From a checkpoint of a small image classifier.
Model: 48-pixel images, arch convmixer, norm groupnorm, activation silu, patch size 8, depths [9], widths [384].
Rows from block 3 of a small image classifier, named by matrix and row number. Each number is 128 + 32 x the weight over its row's rms, rounded and kept within 0 to 255. All counts start at 0. Numbers have three digits each.
After each channel's rows are labels from the 100 images, of 14976, where the channel reaches its highest value: "responds to" is what is common among them. Only what is clearly more common there than usual is listed. The data: simulated grey scan slices of phantoms with and without marks.
# pw: pointwise conv (model.blocks.3.pw.weight, 384x384x1x1), inputs 0-191

pw.378:134094091108071128139129143079154113134149087123161170158045255148097115145105047132170104150145064139155136101154088129153169088082106177136123088136131102164161099162128176096122114163139175144094123100133154106108147126103139084097143000114110150189093100120161143119114081099150107145128126116119113152162131137148148174129106139162126166140158140182104109161079163197133135040088136156129151109197099122151121172126100092115152122163175163107162132146094114110107130119076141152154135130116133041121134167217160109122155136105140133101128162134144103119139161148225135142
responds to: crack in bone; chest

pw.356:137116100142116180134157110118115120136163122107138124100129122199189059132140122128099133153153144123127139088085106135153145107095130160120138145124106154067108119144149128115086147129133134144120128117075127160103083229132109126121078121111179114088094102129105166087163114139181094158117132117117100063123101137128075107074087105157121091142096121100135103080128079153125143150093121120084124135121123076136079099127138203103127168189155152137125107153181158092157106131082214198153149102115061102167095136093136126151089172129121117095146069114117140121151124161073129078
responds to: belly; dark spot

pw.275:158131108058088147111119113126145103135166143103080171152154166149146128152129193129094121160089111037151093119138104106120161136135142104142141090143133087128135116091189109176155131088093137170193086104152141171123139152085160118144135135117139134122079129122169127135131146098158064110041114118076122137198153146076188148129151119136145180151059116135094116124080154129150128154099178114144169093107103103094125142105126115125047140097118175184127116125132103198174159116141135155151129148243091192149124157138127145102099169109113145155171091142103082130122116137144170144
responds to: side: left half; several spots; limb; finding: bright spot

pw.185:099127180140062127102074139124180096145098138123162120139172175123090162189069190117134129137138192133129093103176161147123114092107102114098123164156148093119123089088173143140147117167115143138117140142134144150143118079145138157080116163088082149145110099112092195106072140195148170104154127123127150147103131140163133136101119150096137146100112074179186125096161110189099059087142130133101186145157054123215118108144083124189126053203140089128159086119161130173150113136191134131084122134108158148112142156145068164126153157126097149118073097093095118144134108158188142130
responds to: belly; crack in bone

pw.322:118080134143138112123165211088164114072094135174136194063148111112110134106176125118143072050119110156106149109157142161168120105141165136018108112171129143106122143126125115121155146159128204130132177158135109093084131100114110146133107146155087121110161114125146145173116133125088151153144140134097137139168135069131171096072125160161168156191075173206156112166083078120130116209077085170087150144152140112069124172115155115163100129172148097130082134132178114163138126126164157116174081127094131165107219125136139174048104124123138126161108178096154097138136130118172121097
responds to: several spots

pw.143:169142171091128108114032160133143122143133117158089143162162156100090115141135152197207163094080154109122205130137168135118144098115124158167121102086120084131100115129167140169100151134186106164077137103122133123127139153115181127088090108130159127150080139121145077065119091065101089148089108161122136157111085109134108140120125155207127159164134170121092133102098156137185138085073069091145139135134135117124104125072139091066108119148067109136111134148128119117073181069137149181148129078183206096113157081126106154107091186134105103097170096110146128123135108073142064115
responds to: ring; belly

pw.49:147089100135070144147133063229118157143084112124236119157121197129119121121135127137152098129099152104146130151136118083085124094138086142105172123146141109124130069075122115096098148152134152130130153124113167115099123064109158144149170117115092219119167101115126136139127081142085179118199112097078143149139061095146129099125135091088164195167147160150141155145120153139148126092107108124150144143134112099122125114115083168062128090135137115118129102101111115109154087167095081157105164116133123101135079133081170163092181140125156095086146121116097195118149083066092140136
responds to: dark spot; belly

pw.365:157172116122140184136028115080126132168092107164122186120132120181107118167135140125175146156120140131150124137179162119087168082114127113153131113114133144115153130109096146069129079142096136112149147096137161107122121093037089097119098045132128139163112114173116158177093160117164105185117143132153127177091136129144100133109168120157096128168190127104169109088111139124090148088156084170083104094123080132082160098110140121140159156090144058078096138138102125131122092146151094129161101137050114150152114177145144122080091192129155141120131097135110098115120121110118175109
responds to: bright spot

pw.32:081062060137114074144117104104114160113082167202125138152126166101117094169048160112103110117080139156110157167106139122095153145125109088136186119126178138135148142140103187111158175120154178154156104123144165157095161121142158099141144105118105130149162149076153155117130148139148103097106140139082103118199136104129091091089129112131090111068136131145168138182117129114094118087110146105073067173124123140127149094114114140046107078076091108115131152136153098146146090125119118113134131126092107125168128109182131109129177116109071075096177137100134154126159056090196132092
responds to: dark spot

pw.333:113187136140164130154184154101160175140202153116153071132138137059117159132207131158088142116145153183098137118117124117159136167098193124168071072071179183191130101131131134102154093154116128082076148083059123141066136149141117160141191180116154090030181117171150105134120149165131155114166123128101065127092153099112140123180150160130064167098130156134073159124164126165144083108125138145072133063105160167146139122164111145112101196078117130130192095113167136132151166188129105110095152106145108125099130115062142142131090175114147112149180142112097137110152207155157111162
responds to: dark spot; side: left half; chest

pw.355:154170151130094088121138093134081097123153154175124100157196198127107148130123114147190181089154093141121133106091130161065150116143066084150128117158110114100221126145173149093111127112161157186150147101130092079109104144083120104166122121101153080116160058179099123154137123119112129178100159148167121138185140083113106125131148095087142193155140184158114115137130153108163157119116213109170140111121092129131142168062112110108164141114174101216106138193121113188159141148126173097161139087106126117129148083104132119119069134037197107144131148151112093154127171099122169131
responds to: head; crack in bone

pw.174:093107104135119132086082125148115124137125088088180187107143032122196143084101117134078177112140127143150132125128146150140140189174124097081147188159073138152136121091131148139108130073171082142152072089164159099145159086081167104123153122133102112104159123100098155104117131081129167134128203108095107062157127127147116129135154145152168119139152083133097067147136160103149126097102122161165104095105106124116134128128053140098146030149124096160145153107129131075120152103115073133133118162207139136137098096101132158108126151118165138199134155097164083095112185070149098127
responds to: head

pw.243:165101155135111092116074195102178104118163204119108172131113129204088141129146109133118133106121112121130164100149110124185093119185195115182145125156121138101087133063123120103096192142140114180104119144102062146110148121102065079130123092143113093123094159143117072151153131116166130174116051135121144115127106140120111210118132150181095102115174104081129156147153176112107106137074139150133102115206148136174173144143124100087171143043216142144123097155171180134093060127152065110140142110152133144131132107182136097125119084122184118165162175114093137101181094108059140130
responds to: crack in bone; head

pw.310:158106161120158144172163126114173094063118166114179128068144112144131211126142090115117175131131126178144110107194184138149116175146114106113183146115131131115112108155160136099116153109137135140113150093134130095136144092080055138065165140122123147128092120152119177140155159199109175167105166095080177176164109152155162100152111172087128133145100113158202150126133122120133146124125148147120117047183088157142069119142118117141132089131100139084141135129140101120126113117142093081139155099067183111145134093084130129200151079100142086107150144150134140138111148096074152198
responds to: bright spot

pw.323:088103097128124141110145145141196166118120050150143137044145087115097145161149152104098154149134154148121111177101154130152099097093180105163131099154125165146140114150160149095177088182146133091131120157120104116157094162136119092179132100151107134122103091142091142075123161143130158101105133118125169093180176116125105104099131158140122104141123097091083104063124096107107093133148176148060182139173127053094141174121192149089057131171088159141131150133159165099170096100147083101163155134193090107112165125145138110132186119084178119127137081139189091137178132121069079105
responds to: belly; bright spot; several spots

pw.135:143121185089088113132212090095162091155119122113153107112091137110113127190097149133092120130107153073110132135129123138166159065120102147148106099125147115089149173153090186130174162151115136143151068124155118108222105172093100124158167097099125095110084123098191127131122152106163171171099132147160094146139147136108127112093127129102127130093131098101104125112132130136131124163166198137153110176084126126096135143098191161130189088131141171112183149127117137131125007184149111109129146084124116109120076145162144131131149110158169153117123143192202136117179141128087187159
responds to: side: right half; belly; several spots

pw.73:139110114161120147146128088105111141148099146140076092116127173112127080143105108151108122105106107144158103090086134081065180104122156200103125178149147142165111139099070076130141181145118133058103064105163164133112111160086130099081110065122113133136135153102136186084092126137096116109122165105087173201115132118176160130128076027100181083143097159110120176099079102095121215110123074106125137120096122159100143097124164060127164142138150120063120160130134125123133154116197166104127083114143149151121104109137122132150136143072102075169106120051150119158095124128152044149
responds to: crack in bone; belly

pw.258:081059162118141064152080100094157092107187152204127072153098147190190142117164115118097166180124121139087100149134073076097159174123122108084165148120123104148178174148122174143136158155072138134109128118074142133147086151167160117154146115140158113122089144053119104095161129109141092123139132156140151097180126173145111150131139150116166199145111151157106106228146076089104158104142173117129127148181160122119110131122158134191081103149158130126091154096051095163134143129173148141079097150127143150159089143042081157132135060113098121177139113126085182134109122147076153154
responds to: side: left half; chest; crack in bone; finding: dark spot

pw.220:088099079140151071094149111152113162141065116180110120156143130148134149123158065076129161142111135105148139094165137119142086121127112133194128122069130096057087130138160104144044087045088115157131090089104072124140160147095117076117130151173078084144189105095111112111177112190121151047092189142105123115134169117166151163144144069156226093203143114128191160110114170154080230191116116156123147120098116108140100107106101104131100133117130097116106167140142171113129130083131072088146161156085160155113160106117092115125106114151077115169097127096126098118076109113098122183
responds to: belly; crack in bone

pw.130:049141118102143135041133096089110104130129088097136167090133117134146120201111134146164125221075078119098157143119086205161078088150125134123107090146140109138164120179045069122144125169183150142151100136113121085154134122143132163146138145066064123112122166067126101154185127099116129141124124146137094162132151096135101148105188103135108191117119178139143144144178197127143144077121136092136111151124157070197146157105112072107123091131158157098206145159166114155127111133142208084108101130147127113100086103137123054040156146051106170092115125118182095157133122140109142163
responds to: side: right half

pw.136:117111171077093195183117144136081127119113098147128121120155134172148109103091163189138111195117110110148156142132208120139134064143068161116129110133137113159061116150124119101187135174163108074156130090207107163108107187121126169150113118134163140107106136098098104116137137125129070094109148101104115120144127139116158159085153186123144107078111096149122156110082096155169053147109114167154069125136176110183169117170103171134074129047117134166136157143116120175149150108096203163138131166093138127066059117123117115083069107159080075080109133084090084097131129153115091137
responds to: side: left half; dark spot; limb

pw.330:101156129090121138079111093120120092135097132141119136106097128146137122158145134214147145152064141141111090162145107168095134113116128115175128065127126178154099095146077109181205104110129170075135182178149095147061169129141159129150154135102099120149085099206092101125084128144147094202102127101202105094133103163157093173121123174158150124172075166093137079117140113102085135126136141139094097158136097143125112167194080127094065113125168094163172052115219116112095113121139160058132094135136160120145089192142161095119111110152100132125153146147136189112126113131107139112
responds to: side: left half; limb; several spots

pw.340:084180126123089101144106095159154136112093108175166164124161180168148168149140132101141114131130106103115170168106089062144139096185093139139143111112159143092083140150110156114118163125165159143127159105099127157092090122090103094152139104151167133126160120122153141111065077067150128173131159111128142188179118147188150120155193088122091143140132129171113117177157133114113152176157162121127108206089128115161084142060129117149123099160155180087125125110148137180116139160099104105134092139118138105113183111124140107218127149125160162115079133139127142117167120133179091115
responds to: side: left half; dark spot; limb

pw.228:091166139081129120185068098101098136105173127109171110152127155080162152176177133129111137108170149147163198135099126103153156111125176176162156109086142116137180203091139128125105148126147185151103136135130120193154154123183144174084214133088180152077132105105131103134081100120070104084129151134120153227140133126171086147176107121078096133162117112154130117149107166074130131195143148132134116137111117143104186145170127143147106160084168116101110167161127157125086136143159077132110113121176155102114082145083127100143144110103121074188192144104144138114138142158151105120
responds to: limb; dark spot

pw.276:177086064179121161093163164103089051069139119101124160157100121143162120085119088095154153117174099091171155103140088122131059139110109085104110088137063169156105153152131136158104080184097084158126136120171155088141062157129152125137141084104134086196142141174101135106216118122113194160147116128105188093118122143124118157134101087146162079133151127188153128172126114123109136149177072079152139131123114119147137127087099094103116097136149087135109164111052135122122140135085101141191099146189115079086139158088121178105098138146092072135109161152062055134144108143121121076
responds to: belly

pw.33:071127140158105066176118140125167168119199094057171086101141160111102083246153195174085154121073152096128100122155119087147156118113088131128070159143118140076151111141186117163115105144144112138114133120166151128166159170059216119123096123096103121196107168093156132123108180079066189132101123150128107143087151083175208126121143122080108088124179186132136117170141161163143150131089100097092104144094078225087141126079156087159119145129142136139153139106181082141172128141125122118127088091113130189110146099152154104154147103130105191166137109148133079095095097094125136118
responds to: side: left half; bright spot; head

pw.210:059124056169140124167154083112112152106112148173125113102138080152161190134109109161192101140159132075104085111057102100133130173136160125128127098130106125169116219108177087098160081101071059109162132161131100160179113134170070101112117144093166146098163118116098147103195127145105094176110125138139171117126128160073162091137057111093143183109150164111120114106124105133128217069156158094110134076102107116108181072090146128152102084139146127088083153146092107115139146096130168114136203105161148119134155148170134190157101130191139088214103117129163158151090109133124135143
responds to: ring; limb

pw.242:163093137144078092158121071075154080144153110129167143135105074139138105124155129156183168129131160190120112115087123100129129138118106166164135128101112131167121137124136197133188145160219116130164133080143108169101145123133073107132137049111148140137077152111142150169135101082169140114160085124127141103151132103094123082098102083117183112086173135114143139115143096186102145160132117128121180121150117140103124152109074099082082105113129135146123150130121114048139115062099131076140094084144128130124109131142124200134058103115152073097126118111147108152087100078130139062
responds to: several spots; bright spot

pw.94:126122120169126154097177088127114150120123153091089085095118137109101107140121132143166094161117125188131104132148100163124115181091158109167078105127103146101164131101108120156060078116123181116189158143122154135170106198135132118105165107092092114122115196100131108105091092135075154136067163195094128134133131134142132122144172104127135115145171071128106124072157181118170084159139166088117198171118130156138154110165169113100186080102140123111144060149077109138155131220116103147122086103111115137125110106115122125079137123144188074110148083095164126136182209139130115157
responds to: belly; crack in bone

pw.289:164161178088097115126162113105088172148087129114113090121167155073127143165142131113142163144196109139155094103175133196169166140123166115131099211133106130149109166127118115162102118067088089132141116118126132168065128131087109135089122075120116141132133104080153149180145119114163132117159101103145155154169136141153122108157174135089128124180038124117167134165074117100213112170107110161118140107165131127108149135120113076133106139094123141147140102096180090106087083040103103113104152106144159114130095132154121115108084140088142163091208173085131127154146132173161155151
responds to: limb

pw.207:185133119106136066177186104185123101084120077117118122076039109148127181186103121168121122109151102097123132075134076072136139125076166139152097123121103095099113128158137178117097156131095146113117142161079151136197102131127144153133179096099146181192128122112155111110129117080094163103144159184133131178109122109138108125109158119123162116111174120160115087113137126174105160077128172191144124199151080114088168092096144129137130141102117152112162143097118112086125000072147157142109174118100119116039190135136141110191128101187117141153127122133129090104096062100081120138
responds to: several spots

pw.353:158141183139124104139110112156143138132163135103079182100143131120123124095103101140115154100163159174221181083135111151130134121130150134088126123132163107141075072130099145161094095105082141180153085154020174141047121133174082131202129168089146118126124144113144125136144093134156134100087104164124102163115170146086110063097173132133143137149159095110090141136106107140134126133116176129174085146038197143169159090149133082169101153160131131060185116046126171085180086128173109100107116127146125141116132136127139135156121101165103121123159140102111044104120130146075136079
responds to: belly; crack in bone

pw.198:112119126099120133126079119109180135118089157167104104132120098105141121156097103106160134069117170109138201097184140081104147148105064088108136146162118086193136100154144215114124163130150141177102143132129148164119168159189084116152117115105118124095132113130135145124129140103140136072088161097159110128145087156082097149148176125134148142107116144079115080141167121036136132145196124153079144134200174090180090056142145123143121182127141154149111113118145121057156144157115131145140179212115148089119115144140111107182167159169117125109155173106148186150124097121098145135
responds to: side: left half; limb; ring

pw.34:138135163137118122155145172099176147127135086101090138089104140102098143176107080183145093100132178188112083117081113084110160080101108180169140156105149108131177083133159190176145112122150122096112136114089166105154071153128146123156136180120082078154065171155115150078091090090053130122160113101148146145178110128090146066134067163132068165118097118137107161164081139116165088135098093069080124129132091140147130068140124142108076110080109123183158098167167152093119159094112088092194121138094181174122165101139108112142126076131153100144187106130146141123154112101131138063
responds to: bright spot

pw.177:124140068125095089141169035177182083122105098052129169085110165110135148196121181135101114123117153120109111109090098114143086176137109132148135108109102156085166171138082144110109112144088130095136119150093097094161158179158134151082198105139147178172106142114066171111083125063098191155134164191109146118068164143172148162134161098126116110124121132158109114158105121160162161091121118115054086198136128157170161126139094090132100124160160157076179135041148132152118069102103068154102179187158147128146165094100150104092148183147159144132125135112105098153081108129082179131
responds to: bright spot

pw.281:116153072087202114175098089123134061185119163096100109062156130110178118152072132115152087112131122076119115151056176119115144131203133172154113142131127146138106157111146103081108077106110173153091178156176169097196192078073079113115060089186126114175134087138113116132141111121107119126074114118172143124111139106092083131098153168072162160084146125123163097201163104134137163174198135103081113154072086093145157178140082081161135110079200123166194179135212152152106165159137139086075125143189096194157125127146157116103136137136175111117163137147138143100141140113177140089
responds to: limb

pw.86:106099113124156140121113112123208126119134112153121151087081130114089141101125070203139091134140153132153133102176128140111093149113132142126111126124060097066123122124110159176143141121096120143133141171040080142100108054095206149088139122139147109085142116166154098133153063062094173127134146028160116105193112154127132112086148139117131126128129079097119116138072152147142115194100134090125152132134158108100137103121145079161170034098112112127124112143112149181096174168137135168110122103174136083165130069115179111111059123178171112127098188132098088075155149150163125115
responds to: limb; bright spot

pw.160:160122105128051178125114104088134059153089146146169071154097149131154093162205133122105156165084131140159115110087141133134087159106160124086142128091102134119152140128140124121062082150084068176135124091147087126138121141191124117146116152115114127199111062111205125187106152107048115160138139139142122119085099082136103163128115153146135089163127158135125136152079119101052219123125100170159110130087088132217163112168116103147111122119135123080165129115177103075140114105103114146113101081095107110101178105161138109132135210127133122137124092150173139163147153093138121154
responds to: dark spot; side: left half

pw.248:155114144181165146116000158098099141135142130124052168131079135121129080142109157163153104146068138105123062167118143168110100120156121155072128149164131122141135196051139126144160122194179116143086139125144116146078102096074144165116095102135129107217100072079203116086121072119128095118181096174139130134115142127118073136096111115130117099187143149148157154140047200147149118140122134122176161075081114083130114089154100143087061121121127130116176180165080153123112174133119112137166159152171121073099151153120117104109102116175128170084155153157084106107130146108124159105
responds to: ring

pw.161:143145129151124106084169108072152103096115084120084114173121152115110173148118150146196171133117130120115166152172132127137138138126101168155134128160137057125132159125135121100150072116148147157167159084064049166106154157116167143152122118070123162172145156083098153096170151073114134101149093150101108111095123127112048171139174172181164079134177140170115110177146181172082115109151093089121146120139099124125124142111142121132086108181126171111122106146173178139133171110122160035093145066171143109173084140150103103087120112199130118093151131116155130144098103138197163141
responds to: crack in bone; belly

pw.98:148177104157096127112005107127080118150102115179162114099161096139114147158112161155176140131113156091074133176144144147141163120113088147144165112110132102161112172120145094181140071136147147142143159069089135116111142097172132112127128142118125130149148168140162146181102160095138072141156108087134122101172119111134080168136124078131105075124096088096128104121094151113075127118146110145116150151112162120149094134115130112147058110173123119114136115096094140089062164122132123100168083198187170129123033144168106139091137125177119116132140086116109153116150099058127136129
responds to: ring

pw.103:167105136130092124103159126124141153104099191160126163112098094165180101119084178116113113165130177172112169142176146139102143105152139085118130096072141141095129132135116087110129050169161102100112086115137133137115143138157081191129141119121069091158085105151107118106097180127134068115130132084093132119106109112126113155112109118149115082127121058138180084083166151104135109104192133144104179090130120143120108205123147128100067123125137081087147075075109134089092158127139101084148127180157104202127145167167154108102075120129141145091158160059142227089115086134141091217
responds to: several spots; side: left half

pw.43:101178120073099129090120131151122154100101119145117162099147120129113093128116138156103120084086116139100090140129107119056149104140142154159121136106141053178135098108155128098113204146173119140100093109150146104122122128060151138107127125057138081075132142184100044162113146054137139109085072168158123102160100093122126125125111123120125114191144136113103193129112153178169150135152060107170213088170129073129122135119156135107143067118144095159070120149136164106155151187144102149074126165131181117126116158145163084115168125103118153088150150129166174148196138065171105133
responds to: limb

pw.278:114130173108161134146112112104169148093125059121110128111124096141087148099128143167092152101124129079133148125140129171124136170045140121186156166148133119142120193094143130150121172149111090161096119169100118157168180193148088113125113110150104132094169096111169124146127076102158099128119112144120131090108141110109139125131147128137075126169095054107092129100143102165131111107161117123110118129169079095134149152141210140179141102106132127166135131069103139096150129085148101112117166052087227123153129095104116235167146181138160146105113147121114136162155114141106105191
responds to: ring

pw.154:099164155134100133153131091111124108174120133138128148078137143176118179143172122157109146110168154136122127096165128135184076116168105166166068158124115160148143100144138098117094142133063154104140131171085138163213125098197094101134142123155154102133074158121111138134159168088092130093178086124139172186087137145129093179109122141115171115138176112124121109141156149060096114188179098143168057124154130089137071109150109135103083154084138196176140105151143103086153025161080122149166122178129134159101200130106150129222159106144163104159168098089131105171144107142124108089
responds to: limb; crack in bone

pw.381:155145106136094088135098089136127147156158106116096137117120140115155105076093118102152069144163080108122112151029067115116115147100145116070135161119103143146129135199192080157076071131117133121090098149184145126128098130200113133106117158100154129110127105139142164112079089163116052115109224124140176092172144118085105136156141078118196113160158110105124079144190160098086158145128199135152100127139113134119104153096112073113090109083086104128061168114122147143142216115119120094157148083086109114136150185091216129160105145124128075209127112151164116146070122166117106100
responds to: side: left half; crack in bone

pw.71:176049132131119167150173164173132122122117134108139090123112032121128084136110138145116112152156147170118083109194100097084108123114142081122175085144115132082137122126111148164117108184086072094103079133131084132139087099108084078180172144065163140074142084105143145106120114127112110117139094112092148074178156132120109202163196077180127094084117156164145138094117115072129108178087127128127125116153177143127140136122157120130122110153074135156070075101146142224176095118144111157172134093128137118117144127127143109123113131152156168118132133085140163052071135151115113176
responds to: side: left half; limb; crack in bone

pw.78:095154118159098123122132134084047133154158134147081109135158096086118198090140144122142179076131133108111126146126139088086175160155125108120150136134135123086123127118123157101099106130170173137187070205126142139125114085154144116159097150153122153082155172150116145105131107071162141148140122097103117063077114158135132135092058107179149118103144071143071121079062206104108141116139144178093146160154086120153112101165192125118087155095078147116104150169125123151206144174123120156156135160119125158185153148114077109150146087166093181086180129107136128126145158114139170023
responds to: bright spot; limb

pw.304:180135141122105124058125179075116156155237136122139133068128099102132142099090121152063124178059141077142148151075107136151132124133123112119142096086105043156161135153144176191119159143153214099169107171108140093135115138140151109155140123131095129176144130174163171126106163174171165111147097110139117131102135174163157112160238141108124121082091136122103109155123110126130203110146127118095068130124137115095080140119126135077110134088149084124075115147161136145139073160174102120107137099135156134095112153109098084150062169104198110194086196122156086196150130160127126141
responds to: dark spot

pw.215:201161100111165137094137159148149101142133154161109162113123092053133180069110135139095071145103165154148116121064151155061141126150099101101152103085099133133129095083041114142087148060119091088092095137109091183129137127212085073134185029136128078094122166128188115121135096130110164151157131102090122144180105160122158144138122145182130116163058084177208108107100141129112163144134110140106161152163172127141097164116080081085219148059109066125162116083131078167119120090134151155157083168128105154155108131090155122128152130150113092126095127138147133060106123136153117118
responds to: crack in bone; limb

pw.319:106122119082104095064071141152183148113134056153112155057150050099173160144145115121122115105143112123112049106118099137121107137170118121133085128090105106134150121115101111156122144149163135102156173109078106113133104144104114114100094190125143117141116164120094102066101137097078146144181088140121174118100171156175176126124068074157132121166135100148171156173144155155103116118080114095078145118128124097099125130141150096070144132113120107124109108146188134137123075112099101142157134158159096126106136095112115112202176073185113208129100093095097173148136136100099104110
responds to: several spots

pw.375:132066079074182099149183160140175161137102095105168186127136204141108135169156088131154125125148101125126115170113130136089127115133096124122082123116156092165125105126105132132126087145165065112130133132110084087158112114132126130155074096101109144124151130118133102100147168141109166117109138118130070124161115073147087167182151134113196171118119102085135155106171102078168159151124125120109128120104141135123093080133132154093140125081127174149134105115213172166098079155107141128113199158168100108181132073126066124132210084080157155116102148151170131147129121131054113146
responds to: several spots; ring

pw.63:178109069038149120150132128106110149156116068118117148172117156047129108121116120150193139101069077093159042109140119169151113168168116108090143153158151182128076120126013134122154121113126122138116163113170135152131115089121150183150124077084125138133134132101143131151132115155111178124165176100095147150134135108135115111110106104083114136121062157134153155094052122104129134141158130116103130126126126108112126169156172146117121104147126106163143155150132062132117086125098144150125081089171090190110163083107105184116158152094180096124173198137086167136047151052104123134
responds to: head

pw.377:092176106125137114159100128064148164156083078108103146089120128152166178172126119059138147115089124113109083162100139140113161115165125130148131118102086137170134149129168136151111133144120085131117155099077139173152131139117093117100133210111162152119100097198096155122093122118115112192171153122129157110138113165115112093093116153116146133134144199152110146103164106120164136113116146171132107092105107133134146103169125163138102085144122159123096151143121117156064114155155129134140176051165135127143190101101081120182130155116162255121130110065126131129000105124134128130
responds to: several spots; bright spot

pw.232:133121187120168165113137164126136155143144096138155102134218136093155119165104180153133115133112127182137108112154163185118112114183112060126111103144117184164147153114109130067168058094153116126150135149121132145144149171145104136200081052126119175152085165141223132095139085101130170093126113126061113095145115150141197146145165140135149103135124160066162122126083193064086108075137191147134113136088077111112145116151065163148147126109135132152080064096160131110143171112073120136168154131125125140121148174109126083188151133176177085106184074127122090137111108168116125070
responds to: side: right half; bright spot

pw.120:109143169141151122134126161137158186096138124176127123143142134125205131089144109109167107082121115111136142111125104139129157121141083220113159090123069158108078102138203122078121085108099156125062160155151166145096160142179112096078093090126211129073179166146074167099074073090152082097165127142140152167110142074162146200150154167134127127126164172173124106133171209128127191131148143112151135103138135144107084044089134125107054135135078132202102189151135122088070171150122095156106131184095180112151141099155155179183120118125118093118125182143157140150122140133130087141
responds to: belly; crack in bone

pw.280:170149163107150110135161139059198157090105132131119085099135255140108121117162149068116143140200091106178117121140136113116144127116092143138130105140118172144137183119120141103104117151069084122107174142132122134123072172103136056078128062180116137122210131084166075144131137106093125185134175158089130142148115112086162104115089150155087147086091136188126169119148117141105148078133150152142171145161096172091124125037103086132092149112151132147153072101159113176130163123128129156166139105122122147116089116102192105147179111163149110078145183093142159132119130084105124129
responds to: crack in bone; chest

pw.226:105134050157138098144158132023078146119088126146082116127185115168112198095155130151116145072081148182113063057107111148100128176159175155145086112137107117121144110116073109121137130142124146137115099108138135114112105162096109159149069156131136129138184160171186143152138116097118181171118127115140136155107108195118112070133110133173115128074092125152144129169145141177174160096099118136077120158146133148107105090153170133170124175119086155133114108161125149134192109110091149128153126080142121114139172134136084144145172116081145088105197147109069187140129135205088105185
responds to: side: right half; dark spot

pw.26:109107126081131148136151055192133101097168126164119129139134074074140096130083136148133094110083092122229171178119152060182202137073111170133126106091131125090112157159115135104110135125113124158144137128155087082171130154162169136151104159125159099141127118179157180125109117112142106100134154161096131149166114104130107076147130116070123152120115148146152108135150129123079176121143125151124108130108187132160134112118107140116199145106175120144146097169092088125121121061164152129154173120097065118089135172113079171090081099164080074106099142082076153168144114141165111082
responds to: side: right half; ring

pw.295:101107082065143146062071154075167212138065115112162108097166163100124102194124166082126166141178133142073106158005144171113145126121103139135150147113112101151114143120119133162119075127164205088138121163164129122114160135138148123106150134141134150063146098111118163115068174132133137113136132155145085094094110140115093133106132152075178164113178132163102163107144104131127134139126107177120111147123150105093150143115122079181086097142118145094102142061129158102127157133100109118087131096101122118093143103135189086158160154121133191174121159168147145206112092159101133101
responds to: bright spot; crack in bone